Weights of a small multi-label audio tagger.
Model: arch jasper, widths [96, 112, 144, 176].
Data: trained on synthesised sound scenes: up to three everyday sounds over a background, 26041 training examples, 148.9 epochs.
Rows from block 9, named by matrix and row number. Rows with one number belong to one channel. Each number is 500 + 25 x the weight over its row's rms, rounded and kept within 0 to 999. All counts start at 0. Numbers have three digits each. After the name is the row's rms in percent of the matrix's.
# convs0: first width-7 conv, stride 2 (model.blocks.9.convs.0.weight, 176x144x7), inputs 72-95, a 7 kernel for each
# convs1: second width-7 conv (model.blocks.9.convs.1.weight, 176x176x7, transposed), outputs 78-103, a 7 kernel for each
convs0.136 095:561474504499552504507476469485463482491511456521500511500487488513509511530494500493498498490498485501506460482472477462504501461528494478478525495558548517527485459515458496501499521525464493467487496451501511495497530474503557468478520502494563515476547492521525542482496486479461485479433495506513499525486467483452517490504530491523508493472463509457438488488507518491499482481495510447546486491512523514494475461541509499508504512497452520476517546531493468473514502491485547493529502518519518487475
convs1.136 099:520545505486474516491570499472447475474506477521485473461484475497476479489510513528547512506499566494515502483507506498447535458452483497506497512509481528481471472489463482489477513497445483477505531465460508480501493516513469460494451527494484492473472493500527482438528517488494474479498460516512485468492514488511483528533466513494490507473552453476489576469487494461460494503463479477446490521532480517520492520548539489513515481477510502513500540491517483509501466508474487472495475547478515474487506489508542510491530477541518507570453495
convs0.137 107:485504503493483533483518553469470518478460490466469514511511488501508568531442462466474497485500496530474491545513493516508496531523499503524518487524434494496536519531503475529507504513510529505509452530499523536464486529534512518472485506511514510524496557491516498522513556492504464500492479463511492493501511477521511499490512469499499504509479483500509493479466505512492489520501484535495483479508502476480505530479475514495499486501455489510496517514474485424486518525608485505525509535504453484515
convs1.137 108:533543534494523500519505482506466492521536461474485491513490498490505506475468489512477493485512517531486516530519495499478464512491508496486489567506498488518485500492481472458516490484537465524485483494482512487483516530554457509524508497456461493451530516490497475521464496511499468524519513495513499475495488531520503557495522516519495521515467523496572552510472492485529483456478508481515481546479483494512524520488497502532519552510498475491484483456477473514515504523513464489460492496511510510499542522517491493517468503457475472455535470
convs0.138 097:479545548521513492506500496500510493514503495462485493484510509437496506497514535490508503542460492480482570522479496520506517521511513499519523495542489497472480501571468455489503528505471490492478482475506524503515535496520547471453475485506518507528488493517510488491516501473481518496504513553513522552521469453505500504494507461488486506505502520510485496473491506457482524532522554483511467521495470529525514500509462494479496505531490474494468506497498471426489501504515518552506532482485493494479
convs1.138 096:462493497484515560536497525501465492467515527477475459502520560505468491488485492541470515474487497530484503456517512500516484533480493535448471471515527508513484484520487525504485474461490509521530531501507471534483496477506541501499509459549484505496508508539543499531499489485481489522479515505512448470477492506523493479494538500496538472527500465460533525504506495524508475521498508497439433456490519491472495458496501470522513502489505491512510530503487471491514515474508466512476508509518501575538479520522481514537483490467511505514530474
convs0.139 092:561508521481516541499490513489484476499490474488540510534516487439452484520505518510495553505513481526473491502452510488522499522551499454474499448466526515547502540543515527493510528513497516475475494523487500514464509507498534539547491506475488506478486491484480486464488540521530499504501543474470479537511531475499500499496476484490459501553520535477518499450512481523567493455508533516536553496545491503511528485482498522513530452522485486469549508459502476619553514462511498501496520500480484503446
convs1.139 095:496506467496488510491472534515493508524521498510465497515493501500483498477464467485486475501494508494513435434475446447486532502515480491502506535481471479511504499494460478491504480475509499508546485561520507505511502478486524514510462478493517496450490530517487497524466499493507491516491494496487511482469504467451478482491523484506514522462513506500502524525504466515461539506506474475462502524484491508513488483484437525475513506465472494491507492511523514501484458503537470489470495457509481478483520459453466501545569503512473505486547565
convs0.140 105:528506512480499523520493506538527479521500494531525519523503479475496507527483523483516498504515468491501522520510510518437494485474505502491511464505507513527482466526508509497476516488469500469513500489494491532501466543499518535470488499491523499478503494488513503510496466487495497486506471506483472521492485555503491503493504510487509511475517481506530494496481497543501518508488528508458541496463476497528512524521497490470527495509471492486469531457491482509505515509475514485468483453496506517473
convs1.140 102:472505519482511475518499505500467466450474530522531537520541543481442551522508499502527486516495532506506501483495515557534523503534479508485514514525489461510530510472512462509524472503459510482506505490463489520524511525465508518507510525513507514503516490510479451470505518503478516477464477496487484477453465451489472490493440518513522502516468512434478490469484523510536487489499518527467567503497486498450489474480480487491530509497488527490489512507527498504500471522509507501527512496502448495500511521548496501522484485494493452504514537
convs0.141 107:503516536491502503494477513531557521448479471518459519508524506516491476504493492508538502492510476499510481521470496503504457522466521527518486442512521523512529532551484500442495496505492529527476486506454496500530481504477514496493511520467481501482489517521477512500508492509503507496523487444523504544508541537514490504490523512489462488488535511538503481526486475488486505473485497530492514476567532523505514521518511504536533514497519616488549488484496492505520507504483506503459479478523507514491
convs1.141 098:516493507497499485494501485445485516469494494470468487504457489500529531542510505498533480491489505534523462506490509473522526450523460446559593471473461469460516500463495483499501474515474484475527508523510461494452480482507476493495517486499441473435502508497516514480546459544501494516493513505488461517475511482474488492492478510503519469519490493568515502511479488481494512516515551505489495525475507472488472496498531485500542516548514457484490526481536529490453469503511511534479483482494482513486508532485496518447482470525489532549496546
convs0.142 096:555535473500515463514487480528537502466491498486489511484518525498528539498466462489495486494441491482477465493536479485505498494540503481505520513480505469478515496498497482501522510515472496522477494501480502543490554548469485482466472487494479527514494507509538509458498542494478498488544485476457494512491508488492536523544509491510474471503495475534507504492520496531532465474506541538498531520504448458455491506507481476484524515536514487510495499499495519511485483504509491508497514472490487522482
convs1.142 100:478508474524506516572508476473493481493516458512556532534489524502538517474470480505442528516506524497515519513497466510496514464475488500501521496525526520534537520464533526535515478485492511546514502503489456477489505440469492542482515499484475503539501498474467473463470501484486494475502517505486505523513550510473519503526501524546465526462473495487537508524497517498528527518498507516485515501482521487502500487509547493473495480504517520514493522521507506507526484494493498508477469528516439489506454463507496502508511510501503515482552464
convs0.143 110:522505534493520480510489504487487487520516481518486498473503500467468515525510525514488462524494499487503529523505480474502493479492512494484517501522480523485538497499470512508498513495501507484499496536498497481470501499492519531482490528494455488498515470536488498515502504467503527527465534497507505531471459457456487440521581481540470497510495479492495512526481495498496457527537493468525500530524452492518512492498481518490492531499503480474488472519509503512488504486510507509521488506490491479462
convs1.143 102:457501488453510522471475502494498499474490485508502506550517504495493483503498481512458503481487501486470507443447473494495481555488512505516487468505472530484557483477515503541508501492492486513506495502486494499493499455522531480484494517491535507502489523497522482501515472465463486486489488514489511524498508505500535527551558547525522495499499523477494515468483526492517509478529507518511553506481521469465463482491540505503499501490511522486522507501449503513496456453505488450492516547530530511575551543562536534506497478456526490552511474
convs0.144 098:514460493496489506512486512476479493522519509521524544496468527479502474501474494500495494523510482481518475523581518565492428509497537508525488491456498524488496482472525498483502469456520504481494488493493463545505516495531458490520504517513511531518490481516489480515494477494502506500494528541480472475516476462510537504514505483507477469515500554499468526478499520520474487558510446491535482490542515517500493505441517494525484499492508471491467513527508512491505525511480485484501516517521490536484
convs1.144 101:528482531472520526467505496453482483491483511551519468436455520540531523489469489487490516490505508482519515543501496494471528557479569492463502539516500492492502505471506497496497475545532526463488472541492487504494499482495469499520416416549483545485551457481423514479536461506504520485502510443489482493484511557473531494441494466482480447442536495512480528516514483466505507495478446476477488530476474518562511483475485493505490503518480489494524475506467545500536555505544498519508535498512527543533497542552496522463524494524495530493505518
convs0.145 109:541536485514485498472490484493515500510500537470512501538509490452485518498532525529545510491495522502516512487481508499513493510493490514499520523486485462488495524533470474504481500540469502503486491469524476494505550520500455515488477465525546523468469485499503469517503466550493503485492496422470536467536498549507486532551495458491510479469547501490470538499487483493489487473463502518529525518522503521501504487526490535473532480491465463514466511441526459477497519497495538489425455524502527515578
convs1.145 103:498521518526535522521508495527508480478527513521540460508495510532498550488500480494507494493522512515470514483517513457479520497489498502515510477549517485514487497551548530449533475468495528473499500505514473518539466489501506509454547546553525464493497495517530525505543516464517499488482471535484538526517543533479482518481478466479527493521500468473487454488493508501474483459525522526474483497517519507497463509484526515523515507485449489489514494493484517509491545441474480505446554495507489491532461460499497488508503503521528475500476497
convs0.146 096:467505531521507498498470474473486501535540498484499483482484503467503462517477552539500498502496480522519502476491461472504501497518524459453499516536486505474465495522482511537496501506512486521504481492504505546465517492493498517510460586480560481485510524560465510519536418454479497472526501494500505512487527457492530538513468472487505474496502523506524520476475502457526512496517514458492487486487497526556478485520521495495485480520460483451531471497529489471431460515508537595493495481486477492492
convs1.146 101:498502539564502497487542486429426437469482519492484504509505472499478494475528515506489519497523526466501506455500503468539506472468517499479563477527525492474522466502505464523524507529447497533524505495507492551482527534459475499478534530471524474525518513506513516500523527500482532487459470526472491509462507495514537490527508485508529507462465484507499482504540501464462502489471466485487520505488506503471484515520465546537525497466466507488501464493496523494483510521533540473515530476532525454500500482491480519499500445510538492541519489
convs0.147 103:498494503494494504517486486507512513491488514501479507478496485527514509490509502488531508523504503489534485471498499463532516486494518509476472473497527467511479492464492483523510497530518537526484515471474473479525475460487503513517512474476502483493512502462510472477451504480474493497545533528493523505481504496517497491540471475521480472528534490490478504481505478466483521480471537512485520470457493448523492481496466512499554535467519494524517513468512528548441452498524500491546500492490482520503
convs1.147 098:536517487540510491469508511523502504537492458553517464480471500527553545485519495513492544487509494521506485482493467524497452547492497518472458520507517488491529520514442548480533525496532561507480531498556526491478495496463522479536546498503520501499497524497505501478527489476520483456487517540514527522462484486493495507502523501490562523499523499517489491504506468457464480476492522491487503493527512453526488492504493514519526450500503463506475493497469522535503494511556515544529461498499540512490518525481495499479540522507519522520501514
convs0.148 094:502517512517513484484494484485511519526508537508501489527475464468492507522533507514493493520474453484482470492508511515514492478518488491527510459513479492499475500488486485491516525507497442492496518489494543459466551594555505507561449487470481496504481529501493483498512498478530491571518487514509488479481510472521471510527517500457456509484504479499482556536525495502502516436448481502503478538491526469521495479503511488487483468455464512545513505520476530507526521537524467519497479495543522494506
convs1.148 101:501459467492478480530492468519516522520506482478509475482507517507481475504486487488491528510481495558537491475506483502483505483508520478553485469480506480525475481503534494438461515487470520519507483505480501476484483519479529504545489530503474527484524575495496440533512458500508553480563509498503520476566542497524471514496510486490516502549473499528512491508475499510531502489469524495512483486475530500495495556470518500515500506431534479528535534528493491469485499547498480503498491473524488512543459513533522514513535502463551503459455562
convs0.149 108:499545521494484482497509488475484503519529522470463494490479510479482471483534541578514510513517491495513549496554503479492455502522514506475511502508446508511497546463490490521494514494532530506506515530493487478512513449506501524465489501515484484469510541496481465501516483499482532478526463507541460498483505481526475510515481493480494528497494452489526506496491485505514502499524487435483529521555490446527476541510459489463467478491564494482521506520507513530522543521516487452503502470482502540494
convs1.149 107:470489527517540489514532500496500521476493508500426475511457509497484526519480477497507485504536513503531506476516514517489502532429525538586537483519473473552496490530493536509503517496522482465517523509507518497530510490504486491501541510507453464531535504534501530497452478512508531486513503516525519489494481537516454549452512496487503593471519464464448498497462487510491519535537499504500481473470515483500529490495512474502467521487517493493510493532547489479475517507447502484500490483514506511468465498533509533507500527499536529496494467
convs0.150 104:545459526536514492478518529512508516495528533483497486482494488462495477509497511493481491484481477484472538507509510488499521498514468516506508483508538495482491514524516513533494512491504543468455491527471582556495481473459483481493476515488515529512484478465498485511483476506493489485513457526520481487480489484511495466494494511444506465482445446475497521476489456512496540484463469497510537481500512499523492478491507513500488518506496492513484511499486521502505472526518481521513452504526465501532
convs1.150 102:481478517524477525495488510546463483477494535501526497514496519483485504438462470512507466502490482504448489490509513480503498516475501520490511463505506522479498458512444454468545473552487499501485494486507493493503472486454494487546472519527525541506508488517498500514525469497475479504497479477472484489504506501518473502488493522459500468446462487538551487501500480481508478491550521462547515489452432477501533525479504503517500467494479501520493511468480509512493495526464518484497506535475521529459481532512476484489536492490496470537461503
convs0.151 090:511500485516540504536489515498524508484493519534515523540545486516491520466513510528508462488478537497573519514500499456520495510490479519496484537463491499470514511545502461492509476506502530543475524469496484482478510533501512494564493529529515468476490529554513493498468492523517519527483535506503531526512516516492480497509481531476551528469471474466465530472501504507503501514471496522488523481485489471463505456482522495479470519512549506498481500511534535455502491523480507518482466537497545474512
convs1.151 099:479504494483496474536484529540504517537486542455479482450515510492502484508503522476478519477465487473493509470492531486528505518501523476447525520506485504496474483481489538547515522535514474513492462519495477534478519517471496511482500480441507543531488552516508539518500484526483492484505490460486455493497497509467484499466457486533500519502502492487527482502483486498475511512503460461478535549516509520513499525533477515482497504524500493512541521519500494470523468482501503509490474529486489517492551557521476496489478510495539514515557495
convs0.152 097:496496488521512510523477514490483480497502532536493500491461464448461441468495507472557490500525515493469528535488502494502487496506479501481505543501479507489471494489507548481497480486489500494516518501489460468496568571515509478491482511493502489508489492498487505481476509479557490492466483479488536506502490491500491540474478509472524501491443437512504569561501495531495528469508480477517470507472486495483489516501511507515520492500469539506495500485474535534542494488497541528510506461510486501484
convs1.152 100:510489514510509507491533535537529486509525474524533530521491500486467499513560506494493494479503516541500497515483492517522479566517451545515470479511467488496461506498527486479523466470559496483509495522511506511541534499547517456518532513502459417540485538487519522481479507472457491480560539496499496506487535497483490472477519511509491566495496527502505527468481533524490464496483510495478489501520477516525514488499500479511472491467479485483514494487495478527494520480474467559484496507483448440445485528481472554515507499487513506460513467
convs0.153 104:477487458501493540511505494480495490503480497494498509494479473504509502511498537499560535504471490496470544507524531486512510518497531475520521514483514506490530492464463459501502481512521520511519500481506483501524535467508479445479535510505481502495513532506524519498513502483512538511503524486549485480479505456481485483495473538497496453504558498515512481487543530504458482462488501496496531526453513525491493493457482529480526514477540496505490507505517517487508496492490485481464483506540499489487
convs1.153 105:472520505531511464503474527518500471460464474492470508467467515512472470501492522504480488481495514514515499549530508497513506492561489555498475508508505536463535523543536480515498492537512521519491491503537507503523541478496499469477452504531507491436457494508499539531513464483487493483480490469499482548507549534476502518487500512509520515526508479510498478498471482547512528518512465523491495450546509544523518480493495516511486500511460489486507472461498498506505474530485483526556482522525498506536501510518525471529534488519495482482496490
convs0.154 097:488471463460451467525527494451491483506469501490528483506467495502463521501524537535475493480502506541435478492482472525516524510528529529515508511501540524533524531506509538548521451470524485472456526493509478487503528517440451536527496481467490517543498499528483474501463471521520487524474513519506495488501487564461471525504507496489487481487505491483518502491502456504516537520508483474533526488520488507511468457516471472482477468492509504484462518515519451526518523529485504493502499476508496502520
convs1.154 097:537546508496516550460536555463495464485471477517489485479497486517478479461463508492521483502473499515488508527557524516475476544445497523481462466522520448502503501519509508504475529468529466524475499470484468530480547499524495528544495552483508517511452475471505494494494467487479491505520509475524506514495502491507511502477530542481533501518520430463502535505491487493436427498472501529531492452503516538495499488521474522534536545557542544510513511481476476486491467510500488488506500497501510495471529487488483518484481476449467461473542513
convs0.155 092:488509445475498514499461486510500514582470470511470493523502507489508498473497566504487532527500493527487526483444508489501453443466485486508491478483465480515488544519508493515522508524519507498505517498539504474527477446482495529478512534482492518487506508496468509506498531506496558470560482487500530491496531534515517478520496511486528491471470490528529552500469531507541404550491467450492483473507486455450519490525513487562527523507477463482493485473481485490522525506460456459490510489473496518512
convs1.155 096:483472454495465536533509498462446443484511500493470512514531526534475475481486497491493475507502517508539552487484486529541522566471449555516531529474510458482482511491510545512501508470449503506488493506505470516490460526542524509524507493535506484489474514490486468496497519488502521489489453514471515554508505486464491474491500478487496481454513489534542453491475413512515504509504505521523531509529511456479519518555512493512501463480518457451451530504503492456512518487527484498503487475500499479522504499538524540518499495496455501496513536
convs0.156 101:540484500514523503514468483488534532496535520542502529491475504493449390530571512581494496465494506526474481464469484554507483503530534507479491541486546491509507493478488512546483498469496493492516494539523573489484487470507458501492501533485444497497445494467499466506520560538520470504498514550507495453521489498524458487485461492511525521500504516500517526479512504530507501544536531486490488442511502496500472520535492478508525513477501481475492514485518488502529490458523506500526507509536512464504
convs1.156 101:532448488457497527501496489474510498533474504500482452480500485498485521511500496520507461456477508526495474481524553480474517487545530450529476524492476483470490473519496496508457481501548520528469466515528518537546528489468510499502496508458559542561526523479485480503492501527529497460501478484487500513455523510453475487499523519519488495447496473530500494502446516519521544489521532514456542512522446472495524532563495497534503498479489509517497501508485488517516496455483482506532467493503480500520510509509493494537439521490516538483521495
convs0.157 103:566533502479494464441530475498487525473519497485453491489517496454470517485497483505469508473493514479507484531487505487459482495490497489556505468501501521502500527511478501482487459505538496525488549472492514492507504468474513490522465520551477514502491502474487493465480507542465531506496462508470485527485483484534473503480551534510482563503503484488480459464488534537533515470462506490472485489507518470523486491471531480496459561469531531438490535517449475479480515542490506476472467500529522507517
convs1.157 097:521492450484502484515505462469511499526533463503491505457454534480552491540518486515496467512500544508514480500529490521494460490484512537545486451496473519437502459498478566463467491513478467480525504496500504482458441428509478504502508530493462515476445481497482499566480498476520490491507489446494485455501520487519493527493486483478426548531522503480480511496473536519489512519510506487481494496534554504488497508517497528514499499494527506545498507546519541496523479533511512483507501531463536483549502512495525507502482456482507518530547524
convs0.158 106:532469456533537537515494533513486447491483408492480503499529503452490481498466520464538521502483519498529457513506497516514555523471498539502482524449490497458475503495522536513495501493485524482513507495514529446504529534510494480499517500514484524535559508500471478485501464479467519507514502452493476463499536524502522505530469481476500482503482478519493480524482507506485474543475496488541500488450490501514513488498513496490469497494503550518508472529510481526498540506520466516471491508503500478529
convs1.158 097:473465541526526483496492484487497518531468496520549501468459484492483515488537499544480521523491509538517490523487498516490526502485451499519527535496483522528495502475503479491497473528491494501479485479492501469505499482475477478527507491519465524478503510536515491551518511485464527479542502451498498507469477508469524501499485504517505449491487467472512451505504497494520477457516468469520477499473486500507498514482497465485530514537496490501534471513525489497494516451535539551433505485484508500457460505510507506493437505501518521500447538
convs0.159 094:430484447508522556567475483492507509475493505542511530476482511458477537504523526514510521484526511508533536519513491552518521470494491506473498541547492515507473477487482481475508480547523479495532508502457521509546476523446506495529541496517473501458492536553505539495564475502497472466492485484538503512507495517463487449475520506494439445502464554517522466478457513477496530493544523504528502497487498533552525474536540525518504475509499479519551518462493525575522492485494501502509498472510510514503
convs1.159 099:527510541477439530489476478460492517512507477498475480460500519508523533527498531483484514524507505507468464511516481526518513504498490484505475488459500487456446506492471524455455521504477528527530494525521524482507548525530507519495483541447446473475511526513499495520498482489486535514562537505500487500486504485499510473488512514512476501476478489501517477484508499468505466497520497533497477467531526480532504521523485470497527471461523520494491454526507493496495466547500498502522527515502470478473470464480462522447502558449448503492464501
convs0.160 109:503539521495475505489474510488508507505538505467505472500494476505514507448481506483495494496476555491529518517559515519486510465532494514514481506522524496487461489461501492485470487499499506510528488506504478519509500518537501503472519517527528515499481473526510507497523498455464502503511528548506495534482499477434480463507520506538493506456488536521508518512496484476496492467491518499476474537531482521490513504523464468499498523501541462512507486518505502516505502501512498465455454475520512495569
convs1.160 103:475486465473505463516458500457488495482480551502521518502505564569504490487468466512491485473494491557496481509514521475488457464484535543500482480517527508505510488483474490493478521496495550498489491500499536497508499510515549484471468517452491485473477518521536552493564511471480510553526504495501508491475466469492517515457495506537499516458530470474488546503492495489503458497476491512468527518498498476475505461487541502495490548480509475480476518531507492432538512513491519495510549512530493489462474466525501509509506479480505492487497478
convs0.161 098:500512519484492515492493487487513511496488507526489483476488469504526491494520505488491525481531538482551531503517511504500494461473485475498499502539487473513535531486477484445504540500513506499502521536471502515498488513551526491492533527508517470483470502501498488509527468543477457482540503499498488499524484463499508493503464529527457485480483510516441467493532551494499518466509521528532496485472515487479491511494539491500459497524504466483498504486516478508505485518544542545528499512481469489496
convs1.161 101:536512438435455470474507473502474513506507494542514527523505499527510507490472484491508514520517534542510521500537466479481528547485518491443532495528494517503486486505465534534545486505490499507443489476482483498501483521487511515532494491497489474404492487484482506478555502541486489481469496445496492480506505532526526534505484517483549537502473495500488515458500461471492486513537560511467509514473516489517489502491481518512500477532488552520530525473510502494487550545481481516508533492507488510516517517491476481495483503511512494479503491
convs0.162 099:502482502468517504495551489535500480499489483493494516453530460522495493495497510497486489504468494476530480490488462528510535478507492513513523522554486505514493473493497493510523495524469575481547487477500469460456506493498511487512528498509472482517485495462519514497502469499483478486463561483528509501470469479495508489505550504532457466481513489500495501537533520464491534499511485486479479531475500483501552490511488547521509556504494496474512488496516509510492501532486537486462507491486511498481
convs1.162 101:488473460477499467444512522530512479506495526530501471479480458485524517462466484452483485549507544542489494525506521458482490522492514489514470496524462476520497473502489515474495538522529499490488521518503527474482508507545501502463515486538481490517520510428463478522468509514488496532533484461484524515489537484527491441458459511509464484489506503545525462492490494511538506475471474482494504507521527489439470487542548488534518500516531502500467483477487479491475483460488510490468515488528520468524525480510499478497492503518519480482477430
convs0.163 089:514459499534489483493507519540515564502565510463491464482499509476498500489497538524501509512492460515480534502496497518476514503513487538521452469508478489493534517502490485493522471485485507513487459476495502530505495482542507524479469483477489462517497479485495489527494518512516513521485527499499522518490497473492483510528483475514511473471474522512498495478493498520496539514466501475540528557509532479500524479491506506469495475476502462484469518500518526482524526503494517537507516557500495491513
convs1.163 090:507517517431496531514497484515482483462531511501497520491473441483518483469488500524517508486486477510542494504493478497459481490467507501489513488526524527522493507502517494451481442452459499513522519471544505499560500501463486488537519485508469518540459488502483476495498518560507517515495465530493471482517503522481484510518478521477525474528480469498504509501536497489500481517496514494504516547498497506523535548434507498537488491514510503482498494500522526478468502463529484608522494478490500488497534496519491520491487434504481484540496501
convs0.164 098:505503478472505515499508487520530511504484538540489514519511504477499532519548490498522508524487504491467504512438490474502465495537498489582504493505492518483523461473468482478493489508523514479494505474489507472494508515538540511506493481502526491524552492472503423478466471543504465454487478474538507508492508531507512500506511495505519491535518490481509488505507505485521525483498496475480513512474497496446525499504506472513477508497516496516468512513489531495497500508509479552469468476471553561503
convs1.164 100:456473489486494485483462521499497487494486500545469520488514488514500500525511514517529507534518477543534514460506491457518456527449468463505509537509529524500449502492466473489524515503473493537524487461529519475503503461490496476514463503515496497498471488494503520475482520511541479449506501492510514509486485496533510493510489510523522445470510522494545510546531514527486519505585497507519465491512492457508484511493517493491522498490484477514499514499490499510475463507509490510483497490491524509526511496502484481449492506503481484520529533
convs0.165 100:508504507506451498513507489486512461481515487495513476459485518493510486497503534439492480472496520514517517494527511528502477488506561528495475464527491504500478457522488499480522447509477464506490500498564526480527502537497513456457509499513513511512498548539487461510577509516489522518521453452516530476475507471500484514529493501507587471502482484512497491502452490522559500498488474491558521517510457500466501505520495543491503463461473510464501515464530507471493491500468526477532489477516525526507
convs1.165 103:538518517508516508544497485490485510484506527518551463471448498487462485518478496478534536517522480505535529508497519504545537496507515460459458448519471530496537500462504530503479505467510471443479484500478535537560518504459468487470472542506492477492513544510502484522519520541524541500490495504452491469491478481508472512501494481518506496509527522466499486500475502522521534531466507481466497478521482509528523479489484471513506511503523464462524486509470504529542531534505484514543495506514507502511525478470484480473447481472510464478524484
convs0.166 096:530545464474529491543492516466492517555559504515525466493482501461498532485522496478515521508465532492487485474495496495508512508517461498489497485568519523485479534476516521490480506523486491524473505497482479481530509530480505501513488524528523484545458487522533523479502501499516461484506545532505520511486498471450493461488510510442548497518546494543503482467484502509531506500467524556538475509463510495540499501510472498453512549482513493469468473583521534487502494488489510476482505500498502515476
convs1.166 098:486459522496488499508500512492497485501497517489495509490493428457517503498456509474510512546489494494492534536512548538549470463539481542527495413481497466503515501503491513499435554456490470525506486450490492531489502460474502521495516497506493513538515502526502492528522502502487479477498451462495493452517526572479482486485467453471475552515502474525537463469482467477514530520505504474524504488510512542512498512473515495514521446467511504513517489473493488479504462489501506535529539509520507501511512467470479482482536478462523511471482500
convs0.167 096:452498492504518503521552500532462510494482545484479521488496504492493501503484492493492518522480472460476509528492488514515509523512543491531504515492522522499516486460486547489526486475523553516472492528502507493486509505495487469526536496505486468497535493473565499525518479527483477501463488485451527506546490460510497470529441498482518544519459478461500534509457492507497473482452467542495510468492461482539519490446494474454488547524518509498504505534486554509513473458536541550485497491493494500497
convs1.167 094:526523466531512466507522507492490492489497484466491471529503488546513539485488471505505501489497472469433475483550503520497488499513509491485421489494522490534530460463575485489483482505486504522494448458513506507534480535519478496468456438514476488498499508463470512526554512480486515534523492492484544479485517511491480541485500525454482521509494498519544530489502504480447526520494483475486505514502508507501494512491500504525524468532505472492522500450479462538522491512522480496514510505509525481501532515532502461494595488487540494473457494
convs0.168 095:512498525495499478487492487528499500516547501497507488489531549451472540540566506556456488480504485551506507511463487511519544510518498522500478489515494512506511497495505502476479472510489508471503512491527533509500487503473495508547539567492506507523501447477471508503526477488526502484490534485483513526486495509549528467533467474453473496487493479502470522498493501528567566489490474507566488494513507495501510467476477493535505513500522507514491517458482475530555529505477494471508508486481492466493
convs1.168 096:512495505482475511487504472506527464479503506452511479509496580492501500523473487473509503527466506485457520556538503492531538469503508515499490492478490472511500508548504483488556497502532480445478475454502488467521516472491483500524573481488470531541506497537523482531514503521517496521536509497519500510477493484536484485495504477516451504527516482511474510487522510519478489512597533543510467522488508487495479519478483481509532491552509461497507497491527500504495450475484474495471474486462444527507491522467485540535524443497490487505489502
convs0.169 100:436476486531498505526456504503465495484482474505502500471515475494489471504484494500487522516487544532561486530473531546513532547562545524516512480525476489479515475499502535575465582515453488515493502525506482532564523474523493501496517510535542485449509519486477496457470489498504484497482524498504521530493526483517470494503517506560465526474485477506495475486507536481521489493510493500483472496479507502513480467499492508488469566482535510520493489536483475537530581543536487483472457534457487527526
convs1.169 095:483460500476461451497571513541492492480487485529490515467520542487522490503500484501501511472472478500482506508478500490464502565548475527493488500479531475468502476433446504497510501513488446489502499513506496409481449515491490507541474476530540468485536513492499492502503507510512480464472447487487531460528510539462502468492496477518525501534470485482555554543507486515543522516504498468528495476564502495558487503505442478513518486496524497485503513517487461545536482480492544465489443495551486504497511559543532550498508473488487514497507511
convs0.170 098:472467503510509509511448474542527569497531494514521498500470504473472503500500525498495494476472541513520556498500532513529518510480505511489521540545515486471505505493506461483493507519521525505493519484479495492489538513555506505494453504471493487509493498473471482486448489527479538472520530509491485488494475489485487505515496497489477469518476542457568485481482498514536521520494482511492491517496514451485548493521432464497549539526540494497524497459519470477506521479456476472517489541516493472482
convs1.170 102:515509511501506476531475485493460513511528478483510489506501515503484492461474495471502485503480481486499487473483508514499493551466475502465526494510447481502481460470492470495524552535547526541542539530471474543517509500566513529459539511496500508516507491504485488498513543517476495472476469479495488503472470471503476509506460491494541465453479495481473475452483508561561471490462491493470508521469490474471467522508528485537530500510489492517489498497487505561495523511497511524478474529463520508484521496487513515528517479489506460470498493
convs0.171 104:491461516507506489475460494505516512475470495486483557530493483443495518552481481450492529508529487507483491515502472481483489512478488490511460514479494536477523481522496492492493488519552509452600499617441442473489526478499520442491464490468462513473511499489501518498506460451593595544452480509547531472492501484488506512485508495470506491505499492465476500514527532504495512499499515502533530520476479541477534492505500498491476450475488500490469517509549472485486468490476497488475516484485499535479
convs1.171 103:463553497484515472495491517539453525534481508479479461463488500538518496486453500473532542525459464498494505447490506494475547463457533475465532516508478533519439469485504474515527494475512507490511511511496522535507506544461468475451592503515520493543518496501516531504500499537552508510545489505482490536534510525457518525529504501512469492485518508477486515486528500456486499500498478498464474473464486506512495463475503466483517529487476539472536545487510517504493529473483501510499489515489519498486531497493533533486524522469470444535469503
convs0.172 104:549520469476506473464535496509502496513462458450452530506547556467500498492468545479486511509517532525499558521516505484460537548494477489468491492534487511463464505519508523508498498514479499505530494510461485464510514493501514512545519511480452487509513487495462497528508562498514524492493479489424508492561537509537482467529499521518489462506487532466562584515514489521511522497477489496489489477495500448470489488498480478507475520510557464491504493531523479494486472498531521487507471496521535497498
convs1.172 101:448481516509558498541468484475516525517514454497462493503496557514503497516495527546427507488487515558510487518502532517491479520453476521530537488466503511490500486498512529512518515496477503510513517502496522491501455507504494504465488467501509530503460519516519485481510489463524519577480506507468532546522493498499554504488526486510454466516483540535527485535498526541498526457509512490509509553474490512523547515526488495518506495493454537499484507533437486482506500525516529553486486473480499531491543509490491498486498512429513486517524527
convs0.173 100:571502496494516528483466450468532496507502521494505511472526415504522477475503559507488461495519488531527563503506508509453496516487498467493485473557523480431504493528486488497509515519512534525517506522484482564491520470439551506508500491499469498544496497527528478511517542530466498512511484512518486501479470501473514456438550494515494534497475486481502498527480501541466489516505477518508440524482502461481496481542437488505491476523549483528519471541489481437489465479517514541475485517487511508486
convs1.173 096:460503533556569497533435482474492493525512530528528530474496524509526508502523453498495497499520512497483530467494506503494490532522610478525431462514491463514488495446504518517460481478480521465514514541515529463500470462487476509464438503529515484527503513519476509501496507491495482467475522481519462493481487486507470519453502489491489548478538539467481484508519493506477486520503498484473460500489501560495470489475477483531539495543505500524526539544489512497502568507477492492521519477538480540510470494459473498465518530498469500483497485
convs0.174 097:485505517478528512583535515484516453468464539535518485480503431466505512535522497471469504490496466470507459517519466478462481516487551510472509476539471532534526493446521563486498516526476500521541462521467493435486492513536477477518537465479493488477513524464489479509495472492534526563471519491506511492533476477512480473523498495495478499472494482463454491527504510494497490507513498523485480505555514516506503489496509544492521493533527491526489471494509524515497481489489484482519527510492512478534
convs1.174 099:513481479499503496473518510533502498476515543488482516498503462517482499534518506462472501502496495513476508516500515497508492539506463470444456538515507521510491472511483457462502480525559509509491510479479516518518471501488499456560496503473506496487510498485467476507496529485548532525506470505438528523512487509489484491511479498480521536434441449451512522492534490469450504492466530503501474501510442488468454538488467473499509542497510480473461475496463446481471455490497513501496490501469481474461468527505494456477506483496536490517489544